{"loss": "sigmoid", "embed_dim": 128, "text_encoder_fused_qkv": true, "init": "kaiming_normal", "steps": 3900, "lr_schedule": "wsd", "decay_fraction": 0.2}
Rows from block 11 of the image encoder, named by matrix and row number. Each number is 128 + 32 x the weight over the matrix's rms, rounded and kept within 0 to 255. All counts start at 0. Numbers have three digits each.
# conv1: bottleneck pointwise conv (encoder.blocks.12.conv1.weight, 128x304x1x1), inputs 204-303
conv1.4:135118077110100077127171163113152140151135201115127146105156130081182106094182166139142178160147155108114166091109154120115136152088095088119137110077146110100109150193129104141096163183075139103145118076074086113118104115182134088168099158178154123148152110127143153129063074168115158165132111123083
conv1.5:112190082154159114099118100111123157112122084097164128091100125167155089210100061150092099120098082110147108135111096120157107101220143130134116166115181160141180116073147118118158117060186102099163143086127143104095136105129088113073162161153104139121202148115116133126136177170188105172206178229147
conv1.6:167169122096101094117147175130136132135119160071115135143131129097154166122204144131143163148150159111133141144135144142130121153094135105131153163122112110111135150159113170121104176096089141104098129095085099083096138128177155082138148151128182159134170103152133117093092133186094139098123111162133
conv1.7:130170083107123103177183130085150119171153170120126113155200127139126143125181134194171102132117113130128124088171137101087141114158100129102164116106165105128136199139142105128143136151106096142170151137089125085123139135072134114180159071102154139093135134127135163116182124113112136195136078113130
conv1.8:106117121126148124182123180089154146174180176089111111134153113063138160084104099119082173151111129135132179071136132136145148147094126062097175124104139119112032223141124113144137153143069156210120106161179059122110086122085159160154110114132155132118122113102142111149108092098089116113133094132066
conv1.9:165134111072144054166129162085154128103142105094114161138146109081173151062145168154107189186151115114077199159162113201101152133143151106120147191080091144171126174123131131151115185125141096139116108058133120101161136119163123089096097110145120156148139137130155072065142083043165099110102120130086
conv1.10:142138152102162134071055135053140126163106225130110051112147168093220176092175144140192196189145124133155110146172134091114167163161100197109143131170163170112089170157089134107160152102105130174089144149192165090152200144122143146146091174192188157071094172109110137122073159137108116139128138153122
conv1.11:150144131118172091151126074109189130136189133142149075144113141161080174099156167116141115147133170100092145152131142139080118144138099160114141169117137082167126116143052091153122142064173113152217087119108158140095166088103147068158145084140124099089071162139089177144169129106134126183140083116075
conv1.12:109116150111158056104117115139115097055093190143124160077087111146206096130113092081118123153121104191119156171162169144153117183120118118097154113094104133129129098146129154146147141161087157140156112169077068153107095159200115146138102127212136200169086116119148085157091166147131137127031117168101
conv1.13:094115122124124140123066151073194138104097202087120100117123144106179140132151074123098140157155170145116148130205124088159179174140120170119136134152124119131111145104123112084114166166083126176113115153147145136145156155156208153138107190105111135121148136085156102120067152126123079101121145176083
conv1.14:113099098086107119050093114172086113094078052179127125124129126097162091164118168117157087080168070167077169138065081105122173153155107089111039159115138150098100057216153147132081137171082123112130093114092105101172068175134162107116149161199188145131164112155167084155148154165076178093033108155150
conv1.15:148078135144115080176094148165121082174164108148087192169155129153105167078047098156168163177138094149181128111123124182143138113103116108112178119136141121114119188062197130145151151176121189131146094130136107094139077139130085136166157068148175138112132143087118105117098094103149115102164092063039
conv1.16:132094173096120135092230137118172136033164139148122151165046123137145153083123205117159136125141084130112199150144148163158143123134118176116157162124114121128126098137148141157142153125121112070098145138164140129097151084158149107143071093173153120122099113144161080131092125111150164151124105087121
conv1.17:147137135125132108073138174121154154111142154132122139174128170141128184103204185164104171188160200139117144131093123169121110086097116091081130112075172108110106183158135151155081135133094160104129134103081089118079098073136111045183117121141183147188137095136085135154067099171116135152161104114068
conv1.18:054180119075160106129213113122122169069133055116133136094045112144073135209182118151143106062108120070126119094109155193143121128166095156118139168128167160173133127114084140170151055106165138127120083108093122157135132098106108123111117135108085136118155160175086190121147168160174091170092169191151
conv1.19:142131085112109123117088061191118114111079122073110177153096132157105141135143127038068154145089107145147166133102118173140066163126140103098146130090177130095092106131188167172130151123045158159148110094149085147051059093067115117054158089113124135108150120079132167140117115119098144103150157108098
conv1.20:187148189134143107075176126234100156131140064113137134154142144127096129181171160154104075150124099171115174137092123099135119156108156115086130134152118177118096143165152130119130165136132108150116100134128145143076125112057073122056098172122091148138143130112118132144114129161126171117147122126177
conv1.21:128162166139152151167125093141150145149143044178078127146154138111095054074197151073094148126068067093072128137151143128113116129112171193105086134154062155178168192172045168100165118086119110080111137110072182112103196107147136113080178130117170114085118108180087131124130163143137132114130129137138
conv1.22:147145165132098104179153159137149080173139140113109120153152127089139126097095153100123132181117117102183218114132113166107135163111117082095121126119159117126098162134123136119137182138096130178131124148198088097106108155119147142118100134089131100085154140089182119077149116130092107129130122146074
conv1.23:117163097073138066062183153189044143099098132057141150125107147180094152188149081105177097067132108169130113167063159103124087135118137093080169085152152118091147188145163181114150115149102161095132114116107130105065061113070114105133138107119147150139138102095124168135057166189149168137171102085148
conv1.24:122136129111136161111095121154094093059091128160177195187078181095175139150136125091101182129135153165103120113108162128141096123174112125123120168103137148117140083148153156133138125173150099065089129111101133147123162136172131124089127144153134147161143122156117130175137187159122078096102150168121
conv1.25:117104113139140121097069126061107131155119070101140116167109147189086147075099173138146101125128165108180077158116172119124115062136116151126132126107166151106113102143126160190152068121127142120071195135106130091087178106099162138158110131112150120102161140152108118172092155122155115156101122084118
conv1.26:111111119159103136080142092151095175113179062155112122120100121093132135137159192174175039071135097165097131088114174124115077127107054175122144092144128103184136110158156159113162110157061177076151123123074112111075102093112126104188082131179155128113099140175065140155056145156158205226115138131142
conv1.27:102054098136170112130056117100120123081161107156104129169128101171126127066080154072058128094081162124106118154115104168164165097141105101070079194074163172154166147155097175196053118140174078091127078110072125156165098082150125081050151085129149097130156141152097108141092135077216074115124184080114
conv1.28:152111115102159082077156076142106087128079089106138114132115160086169155144119113131094103132179054161135241147127125196143130166146158122115131134122124120148140068089160117129101191135131124125168127115145090143093124105100075121108085132153118105169145118155166082136131128101166160168154078153130
conv1.29:100148127173119135125130150047141100183101121119192156145126174076171186119094137172134130120162164153220094144173153167128067070042141081101180094067207118130076155133198179184135145181107186108116172106149084154153100146132080134169113169139187151151148118115084108124113126171133079160146136035130
conv1.30:083146147132092128168132171078157094135151194103144126129097158117172141124094131078113116129071144096153185083161132100150148140118065102097137088091147128122077163149104087056128138112108134191152150137134103094118095190158215157120134139139139084115145133110152176117108129164083117116117111153106
conv1.31:158095131099134117110174111111121143106152128124118166102104138048228100083164099101106170147123120142108147057107146083160124143155122157121099132124132143124103106115137090140141120159088122147177110132138108121108088091196110124135122120192156167128137131109097091163113106111121152182061145165057
conv1.32:171195125135146135064159067174116126114128093082164072125148195130145090185169171140118069158172116154139181130095154129158104144120120161082123105137143128146154116150163133186139210133154109138150141118148145127055146111086083066149092155115097139158158135181155148160145139174150191142117096161132
conv1.33:112105097086156114103121096099128110093158106151134112151100080124128144052137156086067116094063120112135118142126148194170082082180074103093131186063169175133168120148080150175067088140177085078138082109090115153122123119160151137087143109187164135108143143180047126155134165124199096130065132085119
conv1.34:088175083069137128058149107103099125054102118102137132140079196085158149149162126123135121118137120140117144157126123146148163143221094171109197139114149123159099088171157112098106143146119138095119103130131077140144173093149104124116094184168134175141177129148164048174127124166165126137144158193142
conv1.35:132118102137117166140172145085100176158187149160106122147108157196103116092176153083145107092157090157174110165154195083150097134142076199124170078164170090185209126084135138140221108177159136143156116142158111066114174086147148138215111113120149138079151126156116110121102153111148111207187115143097
conv1.36:146164101124137137130094144155098132132091124084131130144181130108126158183159137184181110166166069153133122179112101083152155171141174101146133141116094152127132133093121190101102154165137075123068113117105141137100123132095079076066109162122105080113153088117163146062119126126111160113165115156167
conv1.37:117187097119148027106158083091142171093132114072148131107028131121142178174129076127102094093077138121154116140123119158196102166161129121122124161164151129149147117103112136127174093119161080151182069116093137120129102143155087104128145146149106110136156172117103161153117141144104124159140136177116
conv1.38:172096110108149108131128098056146165116174127100096137118135118087173140077182070092120180171135179113079135114143130139136121132151153168159093164127104143149138127132118112130129122154121123116171118134130175129128120128143081114136159118150109157095108167108022099104105150081113094180126162108089
conv1.39:148120144073131155155070167072203146122093157109121143132137145105196108076168079114112191160104178125140159154170100112078172184089128144120115167111124134145114168134112134087098173117087111137096158156140137067150140148176153113119114128097104067060148108085143119072086139108127061050142150151116
conv1.40:097139107162174120133091126146113077239100109097084123128171147095148154167138145178148058199153109102159131159115136180143109131096157095141172083114145146138089189099135156143145165154075157143108126097133137078098154140092071132164075178124142144073165163116124091059142101128173148172148134150143
conv1.41:109151112141106132127077124087113190136132153160151093145143119092152163144179167180147164164165147105093113104137135123097137124168146142144126097119125125118096165156117087125130139126143132129118148121118119115085119104120097111160059165184158170089129120177113076141102121153179144190101149189115
conv1.42:112147119132182116055203158097118183092146082107165078112071151112123189157162082152133133087086131118138101123177122140159116116187106153150168169150131184148099112173110132179130077153126123151147117128122153145154208115129066123151108198138139117124200161149096150125117141194167129143108123171123
conv1.43:146164090074111117104114149115136128126145167094108138092124161104174164142173049147194135174144112118151132135187115109111184176148120136159105168115099088145098127111093105060094130123151096118131173112120132103178168161187131124146143125157177111152107104118180163079108122140110099129124108168148
conv1.44:143118130095124120125144131215107059173153150084119169106190132183115091129092223144144079160138164125141169150087098145128076139086159100119146123120089093071089177175111168151083158126133149119124164136134137095103103144086133060122167140114137128107150114128169164117139110111123203067134051123123
conv1.45:121135109057088135144020154076186118125109208127142104175126163107170164089136128085096172180142165137140153141190121121118166142143091160142134159127172132145143145139096144068127156152114121138113132151131135093163177135157167145092115148090129105125131097109158111137096148141083103109136167157089
conv1.46:130142119142114121143062195052215090144132170103116147131129118110159143102116115116106154152103154115159154107166112093108171174128091168102097129095085121131108156131100070071127144142151137133114158108132126133167123163187158100089171132080135138104127113075126136091129105103114081076133155166086
conv1.47:151142084070139107058115121159139118068142084103126066103082103132175165123146066197185102089149054127083162196110167143156133114136143110136115163159155169150126089198107171195142161147134099101121130132116111099133147125138145073178104126195172137154163170157138135143111135198136154139079139116155
conv1.48:140174180129162124078061123082149220106131107094153077111128134103143184151206125155141162148170131099109069117139152140129142106153126140158159151136117198167101068141086185160137120127165137119055088102149126140123147098131078091130078159142155133098154130164071113128121138175147107118100185176185
conv1.49:113163074099113092122145127110124160104121137137088137117142136077184100176140136166090112146120105131120180136183114167155138144182147141134161132103153113122114160094129114114120158117108115123157100119085122112081130135157085142134100147163126163133148116127163092140171156116144152201100157202100
conv1.50:106105163192142126140150103151114089154169101170121119108117122145098111135082122102137090092115117126128176120095180149101082112113115120107156139147155164154126139146112162167176173114088152152112107135183072118132090109007144119165139098140225161147136141180133167120124154063108166145144120107131
conv1.51:113134163161103115163115130086143125149158184083145102109100131085134216076135101067094159182116132133167157081154114095162093142133078117073147119074140204089019194166111105140103100142118121212147114116164094138120135133068139160105119152087133137089169142092140171087110077086049109135112130134055
conv1.52:171203127067178114141160120155136128048109093072145130111113123145113119187190121181138108145166048105118169141149163108125149151156178159173147218137153104164156106086156117139149144107194059098116100134104124154108102055095093082098122126104082111144166081144153112112186119155137166157148091195165
conv1.53:134183119089125134131078192112169167133102206117098072113119133072158072149186132152133181162119118145158157114155094098096168164093138120105134153122113145175109166148088103076104189135115093137044155104089138069155159110167132116104091186077109108112180104149159067114046122151109109078062122182140
conv1.54:139159137135091099138099151120182142158137171106122087144146111071155129114176184177113170207113133115148170149115147105113100138127094101112152155075125130121120170163078115102083206153101121134115099095106086074089116086198140088134109158169162150107193115149128128101102131159142147184106144152091
conv1.55:120112125129174149152104134158141137150073043147109123156148126086122143152120178109074114109094090168134140143149152176098124115140137102104161145122154183138100150158171178167095144117128154143107148113148119147196153122064171131087120163115110134124178139202136058166157133108172130149140179137120
conv1.56:053136113071160104109061100029111151158153147091133041144084150109124206094147086125102127138121130150176102135167150164111107114154076132109159110119214159118042153135148148195125122155090149168136105113135124149165140055076097158161097111110184170094149169119117094176119116082119135192094141100093
conv1.57:130111118099074127133123129093120134094099207140098105089127095129163106130146101083111112156134109131068160141134146129084130154139131160095160092146120102131160144115132146132148141069085176140189055088139125117077117134151167126066094129134107100108171097135148095088125170108156129163148178208057
conv1.58:111080094075169093088136088101120108091169119121123136107092089164144145126112141097101172080102106085117155176143109167166083091148112112145104180119176133114146072168114193172079128155169110083146125127077143145141149121206147138118093128204149157120134135152122150165139148135168136160071104090117
conv1.59:112126130115142089116118140148132129083138135132153148069122147139145170091174110179177163123175140133126122172098142116097143142069175077128115145160115095090129145137109185135108131165128086086083127081060129112165124146171107087169145121156190174153046122122107195132085095111152143083120062129114
conv1.60:165153102090155116134152110083090160124145131099140121124107148110134158124213093099137217162120170111120115169163118140153122156171157127100121140154152180172128142130123115126178105115121139143142127133125110098180135117087089113149111175159121160107125167147106087116121156155118101155147138166123
conv1.61:140121128156126152125060137063143162080092136143109100136174117114145093113189126143145188105151154161085143161137149147127146147179103153136135157169129120181203124114133150127122094141136148072109151162120119127119125106138105112147086104153107115121133141118095119164141147124176112099142131133105
conv1.62:183154105075167084088134150079156131048124146100113169100151127099155161092179118155156203127181145153124120153152089111140158151144150149163118206137096120114111120119083131125121113110173148110140122071132146100151127149208079087126101151197128160117071132132102125124142127127102132081109112162143
conv1.63:154124143131138122062178049185101099141083106052136123146117158129164118177127127150127108163171079158153223159117118146140146150121156147094099109164135153155102070080158129144105186161155102121137127143158142168103134081076088086071079159149088109186164115171148087146130152173165205162150099172145
conv1.64:140112112123161090148107158091147098191177120100117156137111135148143186070072102119107141197158096126198141124150173192149136120128148077131184170124194153102116188092161161218149148182156139142110101127137097143166111133098133141179125100125188153152117154117112152137148113108152094143135093010067
conv1.65:101103152156069112148133053088093130167172123167122178119116135160150120114091117126105095124053147146145109125124134099133092071000097150138123009146130115179115143113125129094119083119088178121178109162117178147179115152108151138175160105152136109148053129136050190147088166140127129157153107063130
conv1.66:117138160134106123061154151078154219125143181095102056119137167085150115119203106125152148172127142155175170123163147098130135180131064172112161089169150157138102178119103141103110156134074133185073156136163147112110176065089145131138090167123154125099169120145143078131104147123116144122126168161140